Weights of a small contrastive image-text model: encoder arch fnet, 50862 training examples.
Rows from block 2 of the image encoder, named by matrix and row number. Rows with one number belong to one neuron. Each number is 128 + 24 x the weight over its row's rms, rounded and kept within 0 to 255. All counts start at 0. Numbers have three digits each. After the name is the row's rms in percent of the matrix's.
# gate: MLP gate (encoder.blocks.2.mlp.gate.weight, 1024x256), inputs 172-255
# fc1: MLP up (encoder.blocks.2.mlp.fc1.weight, 1024x256), inputs 172-255
# fc2: MLP down (encoder.blocks.2.mlp.fc2.weight, 256x1024, transposed), outputs 172-255
gate.174 115:082128142106117121132174095145152108117130124110136139116131156163133127131091156107139095124141134109127114133117120096139158098109124105119118153153114124091151167115146122158096089093123137133095065103118115169164127123115136150154090171123118090102
fc1.174 120:136107146113138148130192132128110135157101127120115137116176133112135120107120145128135145127117121145155118133112121167093144098160116126142093141129094171103143124113091120141116120109134124164143147111153121133193111115130163140146150144086147123126
fc2.174 117:170146136116102135134117145124142125112159132143126134164108132138130130190148054171112156142144146175095108158139097126185140179118142100117142134110119133144140086108105143092138159131113138135114136116160138132074158152109149130108101108143106134131
gate.175 103:165110169151120135145171088131159142110142126138122155129123135120112134133115135108105172151121101139144117196101130097089103147093116122118158104132085158099166090111135115086120119139100094112114149148130102129156170147126116121119148141136145142076
fc1.175 097:093137100144089091097079142085102130115136131154149138160148194151155153126120129103120063113133171132120088121187117114134124124147137163202141161111111139137129137156144129156141160128119160125095132142096141212101122108142121147131109140113107090135
fc2.175 101:113143108088132088107106163119119103149124106102139101129123114122136071145107073140137159103119155115134119117139152151084130191118157092079140125165126131111143115135125140148109112117121076094170101115113142098120112079125095129152121114128085114131
gate.176 080:126156159109168147131109127148190097153122148113125099102146152152154166119121126151177150103145171135152089166106117102141119104113151132121160131103092122151132132179104097132126169161125098122122161156141100153123125108123094105103119110128143148106
fc1.176 070:111186136149147126140092139098088116143153092148088116119147142172142130157156141156097121145149121097136127107106126125157128118117147121115149144156118096152131110146158125142136112128120131149134137073103106143134156110102183148135120085172093058118
fc2.176 071:175106141087125123122165133155147152119098162129143167145130106080140113148163110142112145163109096150125136124124109153075117145146078113134106087125125112147153135071118147093133118102125134097100105139125158127143089184159130100141180155110126165127
gate.177 124:086110131120148117186162145159116099119125144109126152113107117143146135162116174135200148152110110113133164130144143100149122136091162094088099115140132151120099120109135138153131132115109129126129106111124128095141113142129124126116106180145112104125
fc1.177 120:152127037134125170120131122131115145122127111113160166178104132173111122136114101121147142135113061113160123127133133126144121119105133147094158109120155121118167113166108116139129124128117111113133095114073122134141123131129130109115156157131120185084
fc2.177 124:130148135084138103114172114120151107094144134096166118112151084100115133121122126119112118170137158147120117127109140189144116155097105157177116131102084158137146147146107131155132147159139114153121121093109125144133152118136125121159117152129136149105
gate.178 099:154153117165119121123182120126143151131113170133106138124129145145132187146116116129139134136147121140076160164122132079173109152141136136126131142063101145097146098105164100144161138130099156158129167068133132126122125118130105162118120143119106140112
fc1.178 098:132093120141142144113141102112118129134107103133101144154186173139165169149123147119118156132152135122153114146124132104102144132121118132096141108101072136116137110058127119137149141138121102138109139113145102134155163105146125101142141142105135087109
fc2.178 088:113120098097165106096101138109132104060131116108153127137122124111130130155147125182113122130123115109100079124125103151152142143122119095142145138186152135150168155161115105146120071158121123133167129119122115110104119138102165169113103137151096139124
gate.179 099:135145135151131167124140157114170109150121132129123117111166116139147130140164173136151108128142097102120084169121141103161129129116109131110144161157176114098141141160121075116079161124119113108100118126093122132137143135057143128124137131127156135098
fc1.179 106:116147108107122123145141136112103071114126125072130114112125108114128116114124143164148122120163128122103131143107128124142110139168138124130153160187104140160126116117152092104089116117131079144109124135107135113142125108158140142117131146142124143144
fc2.179 096:136114142148102166111118130134139153159104141145116125143142128128153122153135135068116125127095162132127107135177127147127255145118110141111086113114075122088119111138093120170138168163135153117114129126164105135112126127114141129136127081123167116136
gate.180 097:103093095119163099172130124156143115128140152127133168126113119140131101132115154146175118126109110137130152137117158106157118149129189147101148114140108110091127146079147133129106103163121095117145101131128128069142147166103106132128150170106091120138
fc1.180 090:105076107109160096218180129135122143090108132103082164168125128146112101121074141122135106136142075112149161120122146114156147113106158104102134124116113143136122150104148133130129085129138152114105152100117101102140127145114122106111174160126104086077
fc2.180 099:158177124104134127109108111153115092135113169123133073105165128128150109118107147132074129170128121112112139134097111171107111158125091091132142148087129107095146160129116133129166135134124140151144130087131120156135118150116102130130135152131113149106
gate.181 119:090130110121152079176143156140141117121139127126124151152084123148150116116079140141198129109112102101112133133122147099133123135111159151136142118122099139123110128126133117131096099100112124102133121104088142084128130176131104100111141178164098113122
fc1.181 128:123147079107192094157106143133107102088120125114110136166120116131128102109104143136146116130119075138150167128130133104162129121123152123110146138152132131118114148161135117137141107118141122092137110142066141112148147155119117118107122173108081165096
fc2.181 111:152152171076105130101105087128147081149117140133149108117143129091156115122130146141100150204132126118113137134108138169131125156093123132165134124102108127132129122132102136148122138128131124115116116107109171157143126136098135131122143153157112158084
gate.182 077:135148090108097111117133173124137137142115140153151140116116115133157133173142154136141129173101124151114149130104159131119100157144122111130097108130097147128124095145152098148128134115089112144073127115127132140110108161145136127102130150107130143105
fc1.182 067:153136138115113114146155123131088118174168149141140161132112114168156126134138115175130101134077098133120094107162094143125128126123183142173146147132106143112122147129127121156128092139126117104147093063104103138154127125132087075124109121123142111133
fc2.182 070:163132122106113154139098112125098119157115120131117093110101111166098077072132154108163099124106120124097165124084175127138124124171136111145120139152116151118111086160124155141107133112135136176147101158136146099195115147129140148148118149099157123154
gate.183 112:114120135171102136142123131137144103154147130141130143146136109117118101111134108129180145167127126152129116132103120119165144119124106138134134092122141137125130088165152157122148143114133156131098114152135114136155111127127153084110189117092137142118
fc1.183 112:142127129146145129162113090113133132136131147138125108143130163163106136117134112077098100102091137123102167122131120126126149116109146151119148147081124131151095141124129124145158154112125110150113154092100165137121142141107147087104159146147087187150
fc2.183 118:160115109131160151098084143131089135111138093110126133107104126115110153123119120103122148092152143098176108162131128098119122158142120107149117113101133144127114081144116141109139116133130143135179112143114089108164157111126133136116105091141155107172
gate.184 083:150120182128126133109135142160145111178127158162138146107122111146151086127079138137174138152120115150122138154081149082134128126114113106157109092145091144101131113134116160115136167112106104139101124150125131106120105139161123067110137154099164125155
fc1.184 080:146129143061148144114126119159100151144138145147119132101161109130123106146114131136165143146126164116134146152123137163110127127114165105103170146094136103083122146119110088114124125133143103165121120116138106106089098112124124136161107148117120165146
fc2.184 078:131127163132085126121156113178123154147167144134108115128146176143157157134095071150112071141093111160132110095119139176087131130130113113125143126116095110139105117138118173134136162150142146122094129083120095126105149120163129086089099173112105119200
gate.185 129:144141095144129124146144132125165144152071128112148137142109110117157081173138168159146125155126090099099100130093156085155133152133118132110131151160130091156108130087146118150095175101127092145090095169134116090168118135101141153099126157130139142142
fc1.185 131:089143147133132130170147139141114092097110122069104145140111127134107109120142135141098121141136093131106152072085100186171152115137160131113146127133095116153097116105118165138117103107147121138117110138138120107156126109155162131129138174111115140144
fc2.185 135:143138169106081148143103118118123111136089097118130128120097110113085167145125113084150131096089116117134143124119162116129146167106147168128123117158109115107149109104144178152113124111137173106192126107164160075124128131121131135104110139144127113116
gate.186 109:135144133121116119144144113124153132140134162154171149095162115141186132147149143119149179145123133105107096146111131101125143130141099120111161132066150190088122129111138112139063098126097073133100138131088109146118090130123060109137135140162149090112
fc1.186 109:151165123133121076166122139112139167123127156153132135149115107128122127141115125124143097111130123153073083161156118083136115121150127156183147168143125122132121163122080111139127136076116128171133163162128156165103160134075122135120123118140096159164
fc2.186 098:104160132105107139157067129125171164127149115158152128161099121104141087090161139113092141120133091101148123090085117114098148108109106121134146096113162118165079119127136124147094117161169095098087118147112171087146157116148155122107115151135165141134
gate.187 110:170149110097085134143146118086138135114128157119125156129152135109125157152138129125141146146097155160126107138112138100133105143134119139160116125164103093113140144107106103113111167121128109110128159115130131127118118170153086072099125112099128061142
fc1.187 112:176159120156128094146117131126095138125173112162171144135137135135150133128144135154102093108110147139149122115175112113135129121112122104173117105175131089125134156148092135098147147135163112117103113127120113147140136129138106073118117120114136094143
fc2.187 116:138113107093117138160168114147109154172102139109103073109120109152107097175088162119140131144106143144107156172105205113105133161165159132164138142143119137109127132107078135148105147098097143162138121159154130099110105149121100157136142148109165169186
gate.188 105:105150105124137108145140082116151174139145142117147107139131142132136145154114160148153131183155104106106101141132156081135107156089118114136155104199168122134143142114160118164139109139086092095098125137102115105120134155111108124111137140129148096102
fc1.188 100:117146155134159126155135128115123125142140138110125095153172114104140138156176153117167138159140118106159060144130130120091140090132110123104120138083145095102131164093159083139147125112125127151138124093126102114143155111122113127107072180142141062130
fc2.188 096:124147102135124150129160149141120086144123141088115127112160160124115140162113106124180164064105126131105129122133117172085109143151147139091133140120132124099133143152144139124136091105130160063127094127131154126134117131127099081128116085103123142132
gate.189 081:138111130130134095105162096140162105141159162141166109112142112137126158168128144114139147164140132115141090115101152109128106142123097162104111082135136109084164111095113117138135134125112125108084135095124111126128107144130113125117100113109164103090
fc1.189 070:129116129127145103087151097143152089101167152139164134124141112125137153177118110116118116145122154132117127148130141098157104146126096150114119096117153116096156105165133103098118131136104125125087105052104125105144141126143124116145070114134165090107
fc2.189 070:133133166109176125061164112132132112092132118119101131147191168135129202170125116167133174163103128113141139142095157154118112116091125128123105127140126114134180151152156143119123103120086136105143144086088110158128071134090114130111101123121073120109
gate.190 093:107159088120143134123122095074136093109115127124130100153144120094136129175164126136130137121124117127099120132131136116141098137139171149129124138151161120133153135106099103146153147141132138096164133126158129075135139119145145157132135104146133077131
fc1.190 096:153110116136119125150136137141107173126124114121099120157135165143143149137142094136111121136117108128135162095150117154094140135150124128117103116129122156106090107130084161116132110137151158107141119128149145142162128098172133144117140086125162112133
fc2.190 097:096122142137109119147137137138118111127159104144118118134149148126113110072136163158124140166140120155136169141102138105125145050137126104143146140170148128148148144132168085150095137117136080160137131140099125092136101126073166153141129155080114167123
gate.191 117:102131187095164114184157140126126142129132128137127166125118152142117149134143096145124162112087131118112121107143125153166126141141186098096156137163104144134153124121111111149156160131153149078123088093134152095151100119143116114155156139102146142169
fc1.191 103:134143122091167085120126107135128096083082099111104101146150153091122178159142149143127109112170127112097125092160151161169106124090146102109174120128124101155126155081122133163185090097123141134153152145121147131089111163135153133140106131098122113071
fc2.191 122:122111130136111132114161129093095116116080118104106104126091150153132113113125130104150109119084141210123192154126184139112120162151114121178124130171136129159148075130147117128074157150131173152088147138158144083126140142114137158106150134128139141125
gate.192 083:125169108162131145135135091155128119121130134117091088109109146140169141145152152147138115132183104136093129141129149075147104135147116103107116126106119107117158146071162150160126133144100076148135144141154119102130119158108145144127144142108167123131
fc1.192 076:094100108115134156128115149091108101098092117129121139126140145101129091110092140117122142127147154100138110152112182143089126177131134089115133168092146100185108133109153108152099116108111134155103145150116094089157132158106105138118084148115150160131
fc2.192 080:103152143118117128144112139120127121112146158095161127127134124157136138162133150166105113186099123120103123150142127175108139171106136117171119146129108150085156119141129131120103123159135097073148093118106095171112104127171138105139141162132091153124
gate.193 126:132112091181111138167148140104137120153131145152157147123139123127122140140177164196166136141121132132104115144140132105115123128139138119091144161126169153103147118142143119061150144154094105119153104134103158125118094192124107097109141122127137130152
fc1.193 141:159149105110115140084104116142166121150116116153135094093123117103128078159124118096096077086153160116171091157121148089089112148160106127140126133112124117136137117134144147107065122073130150147125188110106106167133142086143083120153112100145149126125
fc2.193 132:121090126161134118140110159113098129135162155167107145138171126124119153142145148146165139120175151116139124099088111140128150091154154096105154098153127124111142120106132149074113069202113122073148142132116101123124089134188139103164144148121097079157
gate.194 058:096145170116126132119140124153109108144143096131133146101131086121135134129154149143154142145114134152169142122113142108131109110147121111134167171147089139113099115131139119158097133119153102104132156107137147144135109101137163145106095139104112151113
fc1.194 054:118136154160069075129098143127087127127129091111125128168093142132139131145170122152130123119125122111156110112094119077115149109088079110118117138157083104104118122085154140092113102118130077097111129114127156154147166131137132146139099150154118146134
fc2.194 059:171132144149171126156132135114176113138130206169103150131143133124115157156147101183108188163165126173123130119140095113158136149163145098110106121105167132117132079113101118082147147161104098129131158131147090107061138148113134106142124076116126110123
gate.195 093:120156128122141134086104126136156117143131144114148116151118143137125166134115153115161155137124111123096141173112159107143109119175099162134110129123161120154138146155150074102152118146093102096130121126094166125105102203104101112134136118133107103136
fc1.195 093:131157092124120107142136173097125136112087120139139099138120114136138110138104137123159087116153139135108116140114144105155050171163163089125125118155156082129131111097091116129115152135110136127192148103100141113098121153098064136109123092174130149152
fc2.195 090:132111128137150127133144147126178129120124198133131144127098128150108174138145110121132144159126140142133154103136114111154191070113108156124126166129100136149144097117111162141126180097132132141124100135166162173162089091128115125111160148122136117115
gate.196 114:090134152126153164124127134124147106156107116117145151102119143153164103130125148108163145152103163120147124157096141102116136143132140126091114123113157145054110122104127093172084115147105085095133101122109134142128084143141103133119142139119126085112
fc1.196 112:160123125175140097140125097118152135124146150151120124143138152119117168174141106100114091126156106161148090133105127103116101103131099150150138139191100132146176124103151130123142166103115129166094154156171106169105160093115129146125135161100154167122
fc2.196 098:167144148136088101149111151129123160165109164131114161149079105138125126110148099121098141124118118132098122128149103092136126131145126132111126118121143141152116087142093139064107149148137173116124142137143181126079208172162143135121137149153125130147
gate.197 101:104117143135119110117093127175146116135160136115148128116110090169119121099079135113159093144148133131117122168093125098150095132117130096114113134073133105106109160142145108135134114151119117116152095132101136122104078145121099150132117155151103155176
fc1.197 113:134112147146100128116083114160104139168163148135147135130126138183132126094099103106119085111137142138137132144109117099150098124148154096123120151133118111125098145153152111137123132145124090121128130090106131126107101112129095114140133156111112125179
fc2.197 106:158181163143141116153140151146153141169136147146160161115139143122164159123135163133126182099113136112117122081139101141134180090128114110113125117114142115144125172095135133121179107101134142123106151131150140130127140137092108094114135126117169119123
gate.198 110:157111070156071125106122126139135176163133139133111142119108130114118164088062104124154118119138161122135156134123118097116124147138102157120175126142095146144108130183121121139082161152115136177115123140125144144132138124155126116148100130092145130153
fc1.198 121:150144180141105130113139153131104144137090111122075121135131182133142154135116098144141148154116129150133150131117133074139111130115120132153141156098093148098121131134133142128098136123127103119155128156123101125152122132111060134134092144098162140138
fc2.198 122:129124088121148100142109111176129107143134102091135092108104111132166110110157106141149124101126082102107134149111087178134094140105110118144111079142115123105114131156162119135146079080157152081135171112133125085142157091134128096121168143178134094110
gate.199 076:107142109111154140094133138146149113138119139133126122096123136117136116122169153124108113184115120143112122162117158104112118128133114124072148136096127150097134117124138100143092150130115127165103147109129099140104106144173062117119124152120140112102
fc1.199 060:141130089093128162143097105188119146169146105139137134128101152135150144116114133121104097145117138127159159147151098137085134139134102096135134122115129084103076165155133172127112122093134120119093163128077162165149172101141086125133119110115135167151
fc2.199 057:133185140134121105091079101090076076117134144118137076106151143184126118128120151121105132140139082094091132145131143173123074145130155142146122132133175122109172129109103136183135110159131123140165091122136106092127137115122129151135127123158133169108
gate.200 061:114143113141110122193145088137148101124124102123166149092142111163136141140108151152165111168131114129131147146113141070190118139118146131131125153134122128074150165111165118137107136104111114105154120139116114094141114117115131149106124160086150153078
fc1.200 057:162107132142145136137162144179122138105137132062099127122131143150129162122148143138153124121133109152143170155144125126105120079150116132153136175096072147132121135138135157146153151103122145122148108112110158182181099100103147129127108139128130109148
fc2.200 039:142135149150144103141121134101126120101129162142158121147096129173147157177113082159130125148146140149122091132101081148154186177106164141149124128125108152151150100145146103134104136115122136132122162114126113140087193119104144130128137130113118140104
gate.201 093:127118121131115164134082103179159110130130134122116134123115110168146120109143140156135096128096110129098156170169142121102113127125093091126113114106162181126126098158127160101125110110122149139102113163160117141166126134123155124125125106128097148136
fc1.201 083:156079162161148140140125121159152137125134161090124110136119116114115150124179162154142107136116141126102139153154169150110093105126091086133106140075127191195145095112109169146138124082110155155081152123155119145129127131117137137125122115125103119163
fc2.201 100:096115066106142127140117087156139096070099113091108128125122151166126134148113131096105152087124138132171217153139151092114101145150129157082105131111154065110169117119149132126102094167151137115130126114144100115145130127155092176077165083115087137106
gate.202 085:109190145068142138131189128139170083127123141103157142135148126136148112141092141159159134121114155140087083147084139124188097142145142148160150115108127162177171126138115116130121140142119132144125121148129114094103093148085084120132107125111080128148
fc1.202 077:118099109132123102132085106130084181121133115150135114125057094097115087116152131151122130144116127132145205107141124118117151141099127091129118126137108113081100140164153164130145109134165136134158146128149155154169136100148168185133124113122144136182
fc2.202 083:129152136122120162141118162119152122108104127104134133116117099156140098098137132145111116118118168150115139155128155176110084160138161138115151101136135109127125084133102114097080073168115091122151132123122123075110112158162119109149127120128129175150
gate.203 122:133126134139141138081156160135137079134109162129149115091164127135132109132148179109174124154124120119101112165156157134099108131143126125072116136141174132130171117085147077172115144147086117153128084100151122126091115154110136113111128143116143161103
fc1.203 136:133149141127134134102162144124118081163102152119167117102168130161138114137139177143185124176122111115087111169163148131108109138149144104097131131152177158118152133083155076154126135134085096153142076103143112120102125163110137108118122158116129163118
fc2.203 124:146108139151152102090141118123133115122142158129121092099142143132112162122160148141135148117144122132078122178128114126079106106139142106101112159127131130103187120177118095151149133172090129138171124116118123113139129128107119104129117054107153169128
gate.204 091:136138133098118160163151129124126103135134124123160123131109124181153143126111132140108123163142108123140144126080144138164113144121140062140117114179120164126142123110086140116126110161123121155146130142072122137137120141143124096121149109089132160121
fc1.204 090:160122110131110136146114098132089116140147125125106162113148129156108156141142107124145133072132163114120137107116099090161143127110151071123126122128184095104166127168150137096180134123123134109140090134103131148084105113116123088128102140144122102096
fc2.204 070:134147118120155119149103109088094101144124124084118129136140116130106146146094182144128155150126145137104141128138136201118109187149144142113134160142106162094114175113090152144148148126143147140075140134104092123042157128101124147101112121168116111123
gate.205 112:148137132192096104133125097125113143175128109151124127083094081107098109129124116111128118114094138157114134141163144135113094165127127123166153133137174199131140102129145166109126158113131129098094135111121140150111137124122128167128113162143156171143
fc1.205 112:136121112145129099139110123126103187174145111175177147125076118103115089098112115131126132159082142111120160135163132144109130113149138104099163141173151154122128130122092147122118158135126098127114081159155122089165149116144105146129083150141170128159
fc2.205 122:128133162052105144136110071110129083087122167146125152134168145129152158139170194170150101154133135155147101125094110165144153170131107157158114131103119151131148178125153129172111124107138148137097171140121106145070094108122139110102162141121122142095
gate.206 087:120130139101102162139106136152164116107127134173165143114114103144130118181134135128189162147098153106129095119049150109147137162109133126113142125130129105088110159102117099128089139137107080084122120101117118119088143171125084108116117127143162057109
fc1.206 089:115136103146110137150104134081117155136113141124140098167073117152157116129173132145146104123119137126084130118142101123114123149145149061142143147154155157134090144105151122112119130131094107138133102129103147116120181174092132151158130141158110181186
fc2.206 086:088123107152113157124146125137161152128131138122090126114168129132145154101128153098125127134129103137131116113146121129124212048139124132122136095090164150130074102122124119168142138177146170114097096152140150132163097115167147061138130174124143134146
gate.207 101:108173139142140111094121127156169152116112092101172135125136100114108103162098176168153142151139139088141123172109157121148123158121112118143122126135135111122142160149084126142128143144118128146148116122130143117123104148092153172141126118131076135154
fc1.207 094:111074124135154131168144140053093121140103138123146125103134067128139127109123135112177163143139167127090120121130141140121124120141160097097121106132135149097141130096152109152128097147111134117194153137143077134116100122146111122131144126148160094132
fc2.207 093:132130124142146124109115094123121171147133086119138181174125156079143121088127114072120145083097119131144120094126119104145156124104087131107136130118124135129094173139099135111122157135146114089102106160127155107135114109115106147112121121111097103160
gate.208 108:150145104098123116130145112091086126102099103149137123115115094104140109099162119132172111104145117150109111104121113131120133136166089124144115143141176145131156134154083103123158149127125094139167134087089110123134164151122142139133148086161109144153
fc1.208 116:124148109130162101132162100098105121148100122115142134131147107125127130155115168147113128132144127146142144149137140113104057155174137146141162080109148170116153099111102108128119091121084117144135129175098084119130116083113113127138127131141155144125
fc2.208 127:123136162174139125143114155135173155137102175142139117125117130086126136124130133117091150138132093107127088030097099137138156094123117133090122107126128088182115156118099121148144174098138163143168146158131139091097100135121094105063159073111136123156
gate.209 108:120140073102136100135169128127187092133089107119141112133128114095110111153131178173182118136126128123117109164124133063181119093163132149112157161144125147121122125119161107115137100122101091147104108143095141124175128125129125123101141161105113160153
fc1.209 106:101089114130127121135134140137132149107085144119158147120128122156128108119092079134156127129094145125111142107147118153144154151150144156144124100123113149138129121114124188122132108144142142100125099145112143167132108137203113110161172153096120137146
fc2.209 109:148128155123136102110084102127087101111153065122071094106144117140116132087149143160151136153139090133129163169117129097126085107108125178160166152147145099162101141184161122119113162081144149131152121137095136109123133114110130157119123153143069115093
gate.210 105:088157149128104119116113116095095101131121151138124156126134158149176130116157124122112088092091157127140090104150122148110149147103122097142126103140095165110133147107078143152138110102165137114148155119107141174125089117141129084144146123116141121088
fc1.210 112:111115133129154125166160130095136116124109132084135123146157129121091165125154139119141182117159056111119116137141105116160115081134145120118118146137126151106168108147125140139173137089113124106203100142094169110181085129099111123116149144134139137115
fc2.210 117:130120128098112135119086099141068137108168080139117128135111141144146096158110116135071090163131146159160103146112151138166089152109122131166155135135113136130091139127142140116122127166154129138092135166137091093103171101177146129120098119145108143144
gate.211 108:183109180166162119127153143154129116196137131153168119115177095118144152118117148133157149155106114154130132126144165149137114110155109149127128082091120161145120120124109122100185160135120173129140134140151106118126133117123147131114131143100126103161
fc1.211 100:104079111089153118166158148151133121107114127117108147111144139142125130147127138136127119155163095131182147141138134129120150111134105121097107135108091109132116095087095152127146116154156168150110134115176130105183098131130167153144150086110135112127
fc2.211 101:128104082130156162156152127114157133136087149118138129141142105090139109134155113137159150207136104143126128094114096109112165093107071096112103102104095131160122132108148138149121110144137077118119122165121102133203154142115126124146124170132133141142
gate.212 106:117115116133140138136165125132147100141147163140144120100136137162130118120091127127155154155134126144108133156079154099167084147148182139117108104140184101106145087151177077150117092140098136112164137105119105112112093153116126097119131125130153126087
fc1.212 095:137095100143060123100122120143101107135136096103121096115094156154132116083071125127108098114138120105136217140126123150137131107158144117151109113129093185120122147107143156150112131129137156129171123120171151141138157139147126117159174154088114177123
fc2.212 092:096146155106138093131126141129150128135084134139122098111153115155117152133134149153131149115154102133117101122149150116143157118162155122084155114141198105091128084158107097132123134160124137142124101141127096101106080123146178135137135116159147120133
gate.213 127:126104139167089161140106096092112138142148149120078126133131151135097141059130085108123163117104183144085138112142084144097148112141134157145145121127148124118127117151156146107182079132149134065156132122096127170095103129157156158165165166126117141093
fc1.213 132:129111143110153127166132134131102121126146095088112130129116128123125145134152135157139115110110175131152154132137131148109111145109144115112115157103107102174115130141153123136110171126141116142121104126175080064118167073076132182105054088163122086117
fc2.213 134:140119106166123118136119134120112124104108171137109148140138137159139135127096107096127149149129127138112145109126105130128158105129136156155159110143116155086132118119134150082153070179133111072164114116106144137173092193202143136164170137126128146116
gate.214 105:125113161090153118123114156108119150144134150127137108109116133177145110089114110118095161135131103160116143134091123138156113129151166131130157079181130126112136114125124127121113170160127114105168155178126143101160109161151095103109133093112132088101
fc1.214 109:092122149102107118108101094126115136112152078112118136105105137114107104103134146099111114149179141118161123152140118118148141152134097128098159143091109078123134146141218112099149138097131102134078127138097116140062118106122138175130125127151141140062
fc2.214 101:151133118090157153117147159129148121119094157069152126107148125165112142163076075145145160123117128101148123102110116152076167139153162126128097104128110170093129091117087148115120057132122100145172130115133139144126112124153101125146117114101090120154
gate.215 127:103106107090174160154114114147142105130122099111135141108139088123146080119126117152139161148125110125151152133117138117099142139109107112061084099139134130078120100127118141140093108169137099115122105096132083083197097128161157120110154123122148105120
fc1.215 134:164116124137109115088163118123175106124104160112074148147127134101070201177131108088127125115139118162143108160123149125106065126148106156154138165122128147161192117110169104138128166108068151126079172134155144184093144128122124137144109147134135144122
fc2.215 136:099127144130082131150086107133215128125160140132135179144093094092046136106152169087125142097133157126140146157117144142143118171110119121119150100148148111135136126113089107127122129142149139110119144131136120124049128148149117171082113141145145144114
gate.216 102:121103133171106121101107159085146093115076137137105108148125144125159148095091142142123158115093147128151151143139130102115097123145103115138130063075141170124111124110099089142119178119126132106155117159145119145154129156157100127122100157083104120119
fc1.216 097:123138136131123113091170130138139119139156118201168119124123128120167136131127125139115151126110113124125120123160164134116113118105119171188091074120097162174151162134073117159150176132101117120123140107144133079124125127105100098082160129140104145164
fc2.216 096:114107126123141099130114134130163149151098200059124122126122099132111118160104140128133142133135153108128114161148131079149155131132106093099112137160155169062149112159174109122117100086112152178108107124121130198165158153109116141203111092130141117116
gate.217 070:106078127105113126119148074140121115108089136123130074111155078097118121122098159150160134146138168122102103123114132159146127152156151116144122075121183135148173143140087129156149127166122108108160100108144116144122085153100137149135142122105138114119
fc1.217 069:169129150100095122117126114156123145124150154157084198149125162137122153132170112095103129147121103126097129118142091135078147082096092156121157166094111137111126126123127162127124142094146131147099147111125167154126136115128137127116122116137115174134
fc2.217 070:101145133100142149150124118129151132119178142157168137103130096130117124113112099128134117140132145157131136156134134110139132103153107126154126125130127177099097126136139122110117131110124091139120152082092117133180154154156146148152137130130116098142
gate.218 105:163126178140139135148112134118092140151118139174104112112128125122163140097121150133159150120126128145132157141129190096109084143138119136136106102115119109133104135142102100142136142120110124145128131142156093111106154124084107151124100074159143076077
fc1.218 132:133097113129165146156164148135115132133131136130155109118127119131117102087078138097108155158119113116087121121114146144169128109132173077135132128118140165134127125107135132155210131163116096130155128093122135138131128150123123124149128158127108125151
fc2.218 113:110119132141118163068088159120178144136109157113140155151139120162118134140167117147195128071105122135134099152159099097096095162142102167103108108144146089105146105179123145120114112104111162091139100130112120133112168120093101150125107116132105104108
gate.219 072:159140122125147111155115124140163172141160154155173133110130113144169126157111160146138099144104147136114112124120169093127120129085119106123122106129110150094113120145094085095139129158090092153101187095108120148139135164120129133093107138129117114123
fc1.219 064:135126160135142107144163135134110121122114144120115112142158144073107151136104138142111146139116101125129150112133093133130133096131156162141127095106165116125100175082133085142141146121118115126121072123122127093130148147126123117134132178113105119099
fc2.219 062:114114123129144115114123127108172173176110154110145123141131097144157090069165121076148140096136136113081111172131103092116150082148110137152140126138108111107167125127113099155103135123086125134136129143147134135188117141124149127135140127150153135128
gate.220 066:141128141107145157108178128152159148149149136129159107101123149169143142168141155117174153132143179130116121174105184145101104132152113126090076098142139143122154097103125138125121083143098108135127171118136131160111075205135149118124127151102154079124
fc1.220 059:109100082071124094157166121108097134117102130122123150159120172136128158104138088137125143113119115134151164114119120164098105146116110122133121100136112131134132128122095134164132077133144157173158143162104129127183185095156101092119130125150111139134
fc2.220 055:137125160141155128093111133095109117162140060146134116123145127085119123083102137124110173161086154144121144142142143121188148098096121107154142142105119126173150154129119121097100170143098121157165131147140116192162120137118122169136117087136143108067
gate.221 077:142135091094119161136152122108131059135130157145163138133134137121154129130120146099155082106125146128109113119090131108114116125128156133082149127153152126162135149102136057173113121141095097144118165132113149111143160164121110083128121124142161156116
fc1.221 079:135171197121142147121120139109133107162108137141125119127154120098100122126131101136087121148141062120130168148146155162124158106114134146106116160169100116126110118127155126136120128093128086162107125142137130113125140085112144125116103157094109135132
fc2.221 075:147109133116100126117142146124157177118130150097135136092111109086101155128130129113144178153117096162109085150090102161113152159178106126148101134120133147090123134132104128128114102130140178083173182103171130125120110139122133117136161117143155129152
gate.222 097:124145134138119111123143127090125137157136131147136111135102112156147139112116150121176127124153166108112159156092147087154127159128123105116129124122099124093159145141136132121133167108120130160128141119106121143120119140126125159135128114120106158141
fc1.222 100:109143169137093142133109163104108128104131124119139138099086130166130102123143139116138117161114115120116151133111120136117144111109147090154078155124134117113125154113138153109110164123140127135145093129128127109161116144142136137110148126118113150141
fc2.222 101:128125139096127162144152109118121090125146089106121170153126133164103154114117136101171127054128121145137176199105101114116079161081143141128156144134061135097138108179143103137128103125128139093103112126126112145158139095146143107138112148116172154087
gate.223 154:150117110113152127123143158134147148133087130113160131112121128114160106160147155129150130147140155127119128175142146111133121161151121126096131164112124143147137115121174117081098154124095119190107104142156102087136148100081129146122087097162125072142
fc1.223 170:119149126113127149125136135128092100114123134097162134151161096100151158141151158163173133174133126105111106148125154154107093143119131079126095133136158124132132128094126117201177128150123103149122107126139125105105159152095146155130112131118104124132
fc2.223 159:139117129101163095098157089139173141157137130117133100137115128146113120098144106093078165068093085132127159146136107065137142063158095139126117141148150109111159128191095120109116148096082144103166124116075145156116058148114110120116169102128137173102
gate.224 122:159165153156087146164086131106146151146159134168145131138094073103126098104170132137173108132088128128075114159112119124117142119111112108130140155126160142114096151152145119077121126122109114153118136139115143117102181173083132132122109144171101114158
fc1.224 134:132111126162114118135165186161128140164111152114116096117112137122122139131134158106095090126139123138131148135151143112132110094156090152178123140100087098165098126107094124143145159104135209145133139155138163163123120112094094153106151103115128150126
fc2.224 140:132124142145127152133127147114114104112138115129172132110114117132130133124093094164137162101086173132113166166136151174139130167098137124114135151159076132126152154177154132122118121110119132129141150101152116145122067101140110125082139107119086136133